Rows from block 4 of a small image super-resolution model, named by matrix and row number. Rows with one number belong to one channel. Each number is 128 + 24 x the weight over its row's rms, rounded and kept within 0 to 255. All counts start at 0. Numbers have three digits each.
After each channel's rows are labels from the 100 images, of 14976, where the channel reaches its highest value: "strongest on" is what is common among them. Only what is clearly more common there than usual is listed. The data: numbers of one to four digits printed on busy colour backdrops. In brackets: how many of the 100.
# convs0: first 3x3 conv (model.blocks.4.convs.0.weight, 80x80x3x3, each kernel summed), inputs 0-79
# convs1: second 3x3 conv (model.blocks.4.convs.1.weight, 80x80x3x3, transposed, each kernel summed), outputs 0-79

convs0.9:087126147155120130112122119060166117132102177131165117153126130135151127121094133132106118102150136141114129172086133145134112138131087093114150162108111145127137136118161146122141139102150142151131115126186089110173122100112127061107128131
convs1.9:126141114131144159138161137156143094112090155144146129201129137085155127149165126111114110147152119146131135111150074141123132134126138141086125142195147087122123127097104157106108114165132131159118139110092157127117113115174116156111137157
strongest on: length: one (61); white ink (53)

convs0.50:142087142087156147134125105112113134124144170170158125108141111174156130109126128146117161116132146148103165108082122170123113182143118148111095111141135135118101107135170126112155088147143134116156104153136113078095130145128152149096136082
convs1.50:121126107139118100128109164127141136157095143107110137135134118135118109100123146151123070125115145128145207143106169109115146078136125130151106125116124156132132145126180104144100178110152103156104133123140106117166187136119137159137085110
strongest on: bold (89); length: two (56); black ink (30); red ink (26)

convs0.26:181106097108108131154128126098110130149137131124084091133149163104084128157153162129104095138132096157111149138194125112117130089138151156134141142071126101122140143171142089087142155098121158096126123109117127106147129149112134127146134119
convs1.26:092112123156131175115129143160132157120122146119138159154114091155165118098108097128135166123136138092131144127054132165158125174115143124122114160151125141106146123130137152159123125149125085177126147131180141137088095121131129095113120159
strongest on: yellow ink (25)

convs0.70:150114119117124076119117142117182144095128121109092139185145126108125126097102126107127112122158135110133135133126132122151117174129153119129085137111150175116185182134106127145138099135089139139116116135086150134076119134170134174129113144
convs1.70:108141140151139133123142122149073130127151129165093111103157121170126150123124173142117117123084132149136119127150119169100114106105110108119187110157170113132116087123097131125134148126149108100141219123161128148144162144142118123124146127
strongest on: length: one (53); blue ink (28); red ink (28); last digit: 5 (28)

convs0.56:124091085113151123131137105156105128117128142134143135139117134138107125111115119106114157135100118133122103123173142138082071123141138153142110158169116191126123132164112145117100132128146095144100170153090176132090165118117118068134140161
convs1.56:142131141130132147113109174076135147115151120184172116122146122127144113133170099156142105131109135122147098117188161156165141127117144139136159100114110179135105120130137116121176124119113176179162126135140130109141144160147120153091127138
strongest on: length: one (61); white ink (59); first digit: 7 (30)

convs0.15:118148157092124119126155104079099142093165139143140154120125117158147160063096113120147128124120102131154127160120110151113172123113137146134109081158098117111132168121160137157139064134169144165115124155131157123157144114123118151123108124
convs1.15:123101131135096143126072134169144089134108141102134114128140142126123090182108108144128141131155117156138128119131141125157096165171129135117162157121132186146103104106117101118134195131078089107138137125152074130147142135148147122123141123
strongest on: yellow ink (31)

convs0.24:115096159136123111100094132189114138130122151164167099085145103151152106127110139121092166151150120127101111122102124108125107146110107135114126177141104127125157121106075138159109168173101122118103151124137150130132163103152135096114172126
convs1.24:132173139139146171133140104093140099124151102084126119195081127155068154116152153143157150109124117111128115139119121121132144113102141116142127106126134121122096160110160164109139112055177120115128126149144138123111110140158127165120130119
strongest on: bold (86); length: one (53); red ink (38)

convs0.23:124130086106163195110142097104134122159106143119124130145163117113122106124114104121083158104136131125122093161074123148134158104118152162096105110133145172117120089145114130099134144155133136134121144154133137202120123158150097137127124159
convs1.23:140121167093089082140118140129133134129151132123100132128089137104132155090105132122141130142132148166153150142197101191101130130123130127134131136104147193121134140137103122162090100109107108143134167106150130171126119109091127128134120087
strongest on: white ink (74); bold (74)

convs0.52:137100114138119146107139127131144170131111093112106062140091120134062156160077173117124118143128139136137119146156107147123121131162115096141109101154135118150130131152091145124132148170122114122191154115111132174105138111101156132108111135
convs1.52:146120155132147145166093176079142085139132151124113171148145124077163084086141156132114157132143104143140144119110136122144154122092103141130124120105119148111106135143145130102138115108153170115069127131096117106178156121147146149150132106
strongest on: length: one (59); yellow ink (39); white ink (30)

convs0.67:115126143136175119126095123131141160131135126109074114108131118102147145088112119110192140121133129102139127154092145131166117124133146105139120129119130150094080152148128168129175127164101176105123143165131091118087140103133185123129107109
convs1.67:099111125159142149162130132122153132136095161164105150152101116135135122169119135121071143161155171138133147099140105161119142159139099086126124100119124134053176134088137114107107119123141120149127117132170132124156096137112130156135151088
strongest on: teal ink (52); green ink (45)

convs0.36:099137137095113117120125119118134149127115118091115087146077130104146102096135115092123155133112197115134141145117081133158105210132141102172128122147147126153159135108120119125120120157151106157096100126125135154122163111127162118125099152
convs1.36:135097131118120093118137122181134094167146117103092133185166128177125137125126143124118097104086133132142156117124148116110132066103158133130096139170147160120101128102124139133132136118151171129154109106106145123172108145142162083130148124
strongest on: length: one (53); black ink (25)

convs0.54:104118096130127109111123140140168127150120124174097113161124142138162158130141127139130132097133133076157130129089121116099155082156157122145122099108116096121148130138097125112128167120090136100121141113150129126127159122028111114126101161
convs1.54:149161138096147161112191094131136148096091128128144120067196131121122074122134166121132149150145119142110141126126136167161137123146111147146097163119138159122157128152134125126141103116122113141118141130135153144171146160140117182120135104
strongest on: black ink (57)

convs0.34:083149144145167141122136155080117119151181095107089146157157116117118123154133099129127121116132128123109122106140107128123140104127123145164161121161083109141160133164136166138120153143108087118096054155140143110107123168139132116165144129
convs1.34:195121097128150127130145125162160125103086160120129124122095121151113130105138131139129149112140145133142063134109172110146114137129108128101086165081145097112121141132117134115147130109104150130103152085096112153145141099099133193145105130
strongest on: yellow ink (42)

convs0.58:170096103196112136114075157124160094110136142124147133156092131132149117108153135088121165158139162107172107162103120113104145117157094122111108128130123162137143131115082120135144112143098165108127103123109168135108100147149132134114155117
convs1.58:114155098102143129122107125163109159186093164075099097093129152129096110110121124159175133142142147143133130127091140137152121142118153141105102133135113120141099134131167164111094139156132148145114076132118124150123146136058109134138117160
strongest on: bold (81); black ink (61)

convs0.63:106098159159119164129136130128118081141099151137127114141112138116139125197144137114116133123192106121122132116114088122162108180087126097144135132130128144123103115116129130139118146160062143134102172127106127113105131180105123137095093113
convs1.63:106108090109147110125086098146160140129146088123089107111158137113139109121077132110151052130146143110110152142101124114153110115177127095134132158150085131148145126075092116117124108125160099123110126152144128133141156112140133145173132140
strongest on: blue ink (50); orange ink (31)

convs0.17:132149081158142081126131147126164090083116114156112130145154118141151139124096130168076173144141125133137151113113147127093125121174151098105130120090111091124122109191151101130100149139127138149110110137136156124120123102125137174124095157
convs1.17:114112122130107162139138113113108118141142085095141104074115128071152144102139099075131120138145092149115112186129135110144138092111145152173108135141151122120113152097120115129152136159133123110153136128113162150156117152132115096136194098
strongest on: black ink (33); red ink (27)

convs0.66:154173129142144142124140083104134158136148108082089115118107130145129131070210123098124148128109155133134105094104131106151155098104151140152141151172132157141093119129129141105156105134110113075129152123141147122088126133152121114128136129
convs1.66:127110159122130136140173139138111133114145150096116161129107110106135143125216138126150120102111130153104139129198115147103128138160150141100115179098109120111107118134098132119083138114087120179125113147121129115089142123120139128108103166
strongest on: white ink (49); yellow ink (25)

convs0.25:162102104126115177142142107105138115125118133155112126144116162108141095115085127149103147120130133127113128163098100087144104121122100120102084185137125122157085109137136130114150194176140161146145112156153107135134127099180125107122112138
convs1.25:088138115119141103110121124107132133111186111110123174106125069160143111163167121120131121119119120117123117125155128093129125147080152100147129089153132138084148108123135133157131076079139101158138129124110160107128175153115103106099130095
strongest on: length: one (55); green ink (26)

convs0.19:135063099151131108125185141141134165084152095130128168097117124169131113113117126102099113137101142098155129130155162105107128141139134143142141124147087155116153110119104094130110121141114117098099166141117197090097117138129108115120118114
convs1.19:090118100123129130102102157136147122144088128140115116177178144126132150144124145104134137161136133149136123151115084139098111135105131114164169152144118108126070102129140197162127146197127167122123085125122158135131139120152119140145138119
strongest on: bold (80); white ink (42)

convs0.60:122140165139133134138120118138145130118123141152112103127179136125133114132079136147096100154116127131107126170180149158090080101098128113136114110130162167121164110108125156126135097124132118127109179120105140194087123098121104160127139082
convs1.60:124156148146113121132144091098126122117133140081114143128073150171135149122139186147153123102147117111092134107081175126105182149130118101115113116099117081096111125154112126111155121100148138110109125112129076109164101107157139139122117132
strongest on: bold (82); length: two (51); white ink (42); first digit: 9 (28)

convs0.0:149137128090131093124168126130153122142120132110140114119131115155136150126110112143072121097126142113150147159146111131097091167146127124128138144160145141093168140159097138146107095135126084108129189103097111109092085111173097158141091147
convs1.0:123123137139109167135109186147120156100151148140097182157135098116083137125140129122150107130150107143175125138143116136148164129104147134169117123079132196113132115136156139137164148122142153171100160121128132127129160123148165151134134087
strongest on: white ink (55); length: two (52)